{"gain_aug_db": 10, "widths": [320], "beta1": 0.95}
Rows from block 4 of a small sound classifier, named by matrix and row number. Each number is 128 + 24 x the weight over its row's rms, rounded and kept within 0 to 255. All counts start at 0. Numbers have three digits each. After the name is the row's rms in percent of the matrix's.
After each channel's rows are labels from the 100 clips, of 14976, where the channel reaches its highest value: "responds to" is what is common among them; "peak on" is the class under the peak. Only what is clearly more common there than usual is listed. The data: synthesised sound scenes: up to three everyday sounds over a background. In brackets: how many of the 100.
# c30: last pointwise conv (model.blocks.4.c3.0.weight, 320x320x1), inputs 107-213

c30.168 104:119137143153082138130155111124142160134092079098139100155130149102133156120103161134114141151168148127093132136103139131127102118140092147114154125135158102165121175065116105133098143105141146121111133135108160179174103130150137096067131140134112099125170152152131108147166141152112125142126120074122145168137089111125116
responds to: number of sounds: 1 (63); door slam (56); first sound: door slam (44); water drop (25)
peak on: door slam (49)

c30.178 107:174114129148129162133110130107119144149115135152126123106111094115124133120194126142183135127184111145126129145139137139108097157103107105136107150064127172099109147169122133102164095159085103149117139090114106131116102128127116152135104108125086148118186174138128129092183116128143132097149136134134112108129129148150116
responds to: sawing (27)
peak on: sawing (26)

c30.119 086:141145128134124140092105106114115124103137126153113153133145126174127179135127136134137134129155123145105160155144127121092150075129153126106129103151121127099121131059096173132096127149163159176141139059087134090122102145116151162128104123144118107084150109154108118127132157109134135131149143088157127117102115095135112
responds to: laser zap (59); first sound: laser zap (46); door slam (38); first sound: door slam (34)
peak on: laser zap (58); door slam (34)

c30.191 104:123174105156088152125111130108156173135123115186142144131132113158134155130123139087127150090135130140151115099153154115180097124122139102116144121106143102154102151112128135131102071152157119121078163122135162111108118129158139090100115151122113156117197091153138101148102154114113137117131133157150083167155105099073155
responds to: siren (50); first sound: siren (31); sawing (28)
peak on: siren (49)

c30.151 098:190145120124143134146127115126177109168154126079143109125110144128124112133118108081167138175162132095115149112139156114120124149104153147132133145109111090121105107136166108113128113142084108149109164124089126141132137125112114164164163090118130138155119128142135187140076118150099135105113091103126133116128156129132118
responds to: water drop (83); first sound: water drop (50)
peak on: water drop (25)

c30.302 097:133126122102165180144118087127190155170168160125119110175095125100135121163138081133102082171108120095107112145147098121141149092152168125146122101189176128173099121160112142197140156108128152122132142128138158115105113121127121100132102093148095122117140108133096107082095123142085136140100088167136139096123116113146140
responds to: background: none (46); fly buzzing (41)
peak on: fly buzzing (39)

c30.299 105:141131112136120145091164105128124150070123132141142096141115113107132096120124121090115126144165157178160105118111155116088155103137139141144157100159172121095085102175152144162187078134097105144158145113162114120125160142067139105172126105132159104122155117106145132130116142139141137129101146127085146122107116166120116
responds to: number of sounds: 3 (65); bird chirping (57)
peak on: bird chirping (56)

c30.97 096:128102148134120115143106105138182109156100148186120120178148117161124137095147117145104119139151145149107122114157114130130102089120120185087138134089143169176115155119118162103142134157171131084138133153173154119145100083092147115101109110138096133150107148128112150137127099135160103142152123083100086125128126121125131
responds to: laser zap (55); first sound: laser zap (30)
peak on: laser zap (55)

c30.68 101:144149153137156090123135097129152136107143138168109097174158155116121158119108111128116155081108169115134171134136116106119108118152158124084179152148135162125149139141155132116150097109120114134165133151135173111098121133114123115147118160130106161145093138129111107141105092119097154117143120125121120133118148127134133
responds to: bird chirping (82); number of sounds: 3 (60); first sound: bird chirping (38)
peak on: bird chirping (82)

c30.94 104:147118122111145147127127160117110149108092139135127157132152137170145119079159139108137122130113136138155120194130108139138136147106136114120173114090095128088176111129150077126109132097089126134058145063098142183086099111118138154129113128108139167085104103132133103116131159098144152101156146151124123159109120105143125
responds to: number of sounds: 1 (71); background: none (59); whoosh (29)
peak on: whoosh (29)

c30.252 098:080143093177147186127120123110129119096122110109118128114158134142128142138097160183113146142145106085189177121133110140128131080149150144145099116109073127110109124126091140110152113137139186127159119118107144097130131131098134125156152111156134154162124147155140123103143157094111132126118145115130190116090113138118115
responds to: laser zap (73); background: none (61); first sound: laser zap (57); door slam (26)
peak on: laser zap (73); door slam (25)

c30.154 107:123088133100127147164096144132113129124143125114153134143118144130160139137083165135133153094140103167113122101087122170151118090181137107126086080111144154088142136141120110126115074121181172098133156111128108083133093087121092145130134109096165092151167139146104109143155084128117146109112171145148105111136128096108134
responds to: bird chirping (45); coin spinning (33)
peak on: bird chirping (44); coin spinning (26)

c30.242 097:095129154115111171128154113123123132133102113168137134108143137115061090140080136141114103093128120120122157211131140116167165117119133120136127126108146124130096163116111097124117148157161171108121105131130113081134113121133086139117197129121100104115144096146088180142173156115149102142107129144100085114136115129120093
responds to: laser zap (49); first sound: laser zap (29)
peak on: laser zap (48)

c30.176 105:132138097094084130138124138124109077106112153140184139179132166173115112113129159136101148098124136168146123148064134117081121128129143181129122124107121119142160115159130132092100160109152102169094131150115134120170126174141171158100116129135190165105146139140097091117165126071113124128127171129112106090156109119124141
responds to: door slam (61); first sound: door slam (27)
peak on: door slam (27)

c30.81 097:094091120133130116100134166129108132139107139143132131116123146098130145142143152144138123131163134132144115146101101129112105148138111128103144094103129163161151118134123148110125086168177145133132115084144140133177107124104142150156153126164115151147130118099111148160137122101132138104137144108095110139143096170153095
responds to: background: none (50); siren (45)
peak on: siren (44)

c30.258 101:126149140118129152102120137137143183121130102127118160107094130069120133112131147114133123103130152105143113149136115121164119097130125127105125083127116091090139123127098139117142126157133111148134124163138125049139150143131115112100131142098133098104128126104144141081086084117136172123145125161103132101167115120163124
responds to: sawing (67); background: none (47); first sound: sawing (46)
peak on: sawing (67)

c30.4 103:121164088136133128131133159136128131108132141167111154104165129125138123135126118132103136124145127128106059133077140097125151138172099073131154120151176115145132115133142125125117133111104105105121157138127122156124145133120147088084107153142154104083109119121148170221156182153124121075138117099105147127087139100160084
responds to: bird chirping (67); first sound: bird chirping (34)
peak on: bird chirping (65)

c30.134 113:156138106154108124148125152141153150161117104176139128064191130077138091130160110127156144127161124152117155142182143144134183115153124130112097110122110128104126118127116108134133125145112108147115136163139141129178112161132151082109159146131127116128138089087166139121144138145143180143165177125142127143077123128128155
responds to: siren (55); first sound: siren (31)
peak on: siren (52)

c30.281 098:143113130128100111140076124134124138143115128126130133092124119159105104147129115123155118141128138093153132135094210128180130101143083128096106124125098144144131133120101177107129128129178140092108174124147189113110068163150133138127108143096103145148143109153114147127129102138123115122129124125107096121114083079172158
responds to: door slam (51); first sound: door slam (42); glass breaking (41)
peak on: door slam (49); glass breaking (36)

c30.12 098:210138122157076153152090118107146131159151100093105158115126108144125160126127126137112154107168148085103157131125128113134150130125155131140136123105127093130105162134152128159179065085061083121156166162108112158163153121108110116147100093147128119152144116133129135129140110156123107090131115139107152137143120127131112
responds to: water drop (70); background: none (55); first sound: water drop (48)
peak on: water drop (64)

c30.40 103:082115119163122147153136133089116092106149116137098091117103162155112137117156141110138128168136147103114134091104123142142154170153154133121136125150138141175095104110103114129140144121127133092108151168118160144103161152107117166149159148136158129145096110128055209104108183112103121172123103113162138147166133099143115
responds to: door slam (91); first sound: door slam (71); background: none (51)
peak on: door slam (90)

c30.0 107:147158146105125103155082167176113131140110081124136178153123140157161095128139104162114101152149127101113152126155111125133166104123120166105129121100098155134168139103130087156135167137121193147138163144137142151132115142151083141164171142174086117130116109105118162126131160124097137127119064113146122152087121115167148
responds to: number of sounds: 1 (60); door slam (57); first sound: door slam (41)
peak on: door slam (46)

c30.229 101:152142108144131126109120139120108121153130174166126097122139134132088133128129123116121135145125118135146124146122142132108114142151122142167152160139161124100095139099164117156109116163131137140151108125140128195100115090093128150094108116135094173117103171133085102056106112133151086158098161102171176146129118138168101
responds to: door slam (96); first sound: door slam (81); number of sounds: 1 (64); background: none (58)
peak on: door slam (96)

c30.245 103:159114131128153143105141137124180149096102153158099156094135123137108169147131150116109151131088114127095103168154137104123136120165100138097143119141169074099128115090116139082154092076150138123131136138139131166080136116133187138147140116195135140169112121118103138152153141129156112120110081165114166113094133157114099
responds to: bird chirping (84); first sound: bird chirping (38)
peak on: bird chirping (79)

c30.234 098:101090107135143131110127160126116098070152110154160098095117107096139153140091146115146169123142109113127134102126135162123145103165117108172096115169107146103142091154153134090124102147112165150105112114137147118142134105152122148136125115144166172125126093106127129151108159133114119090105153113128095116126136108155130
responds to: bird chirping (50); first sound: bird chirping (27)
peak on: bird chirping (47)

c30.131 099:136069123136140129141130131135125094128140113164158121140090120160118154127141097188127127090165136131182145150125159129096121167122157124062116107121145114130064124153156150122078121149099099105137134100165133136131139144147116104144105142134114177114161176142145118117162094144159163158127150159104089101162085155130127
responds to: background: none (81); water drop (66); first sound: water drop (48); first sound: door slam (28)
peak on: water drop (45); door slam (29)

c30.90 102:135184090175133151148131139153105104168137114137162118122126089146121115138153117139167135120069102157102121148184172087085143108109083092159106119108174120077090177075099100151158154109153175082156140146113121126152069140124091146159143110129136092108143158099127116106148100156130105135108126127139100105103157126046132
responds to: door slam (87); first sound: door slam (63)
peak on: door slam (86)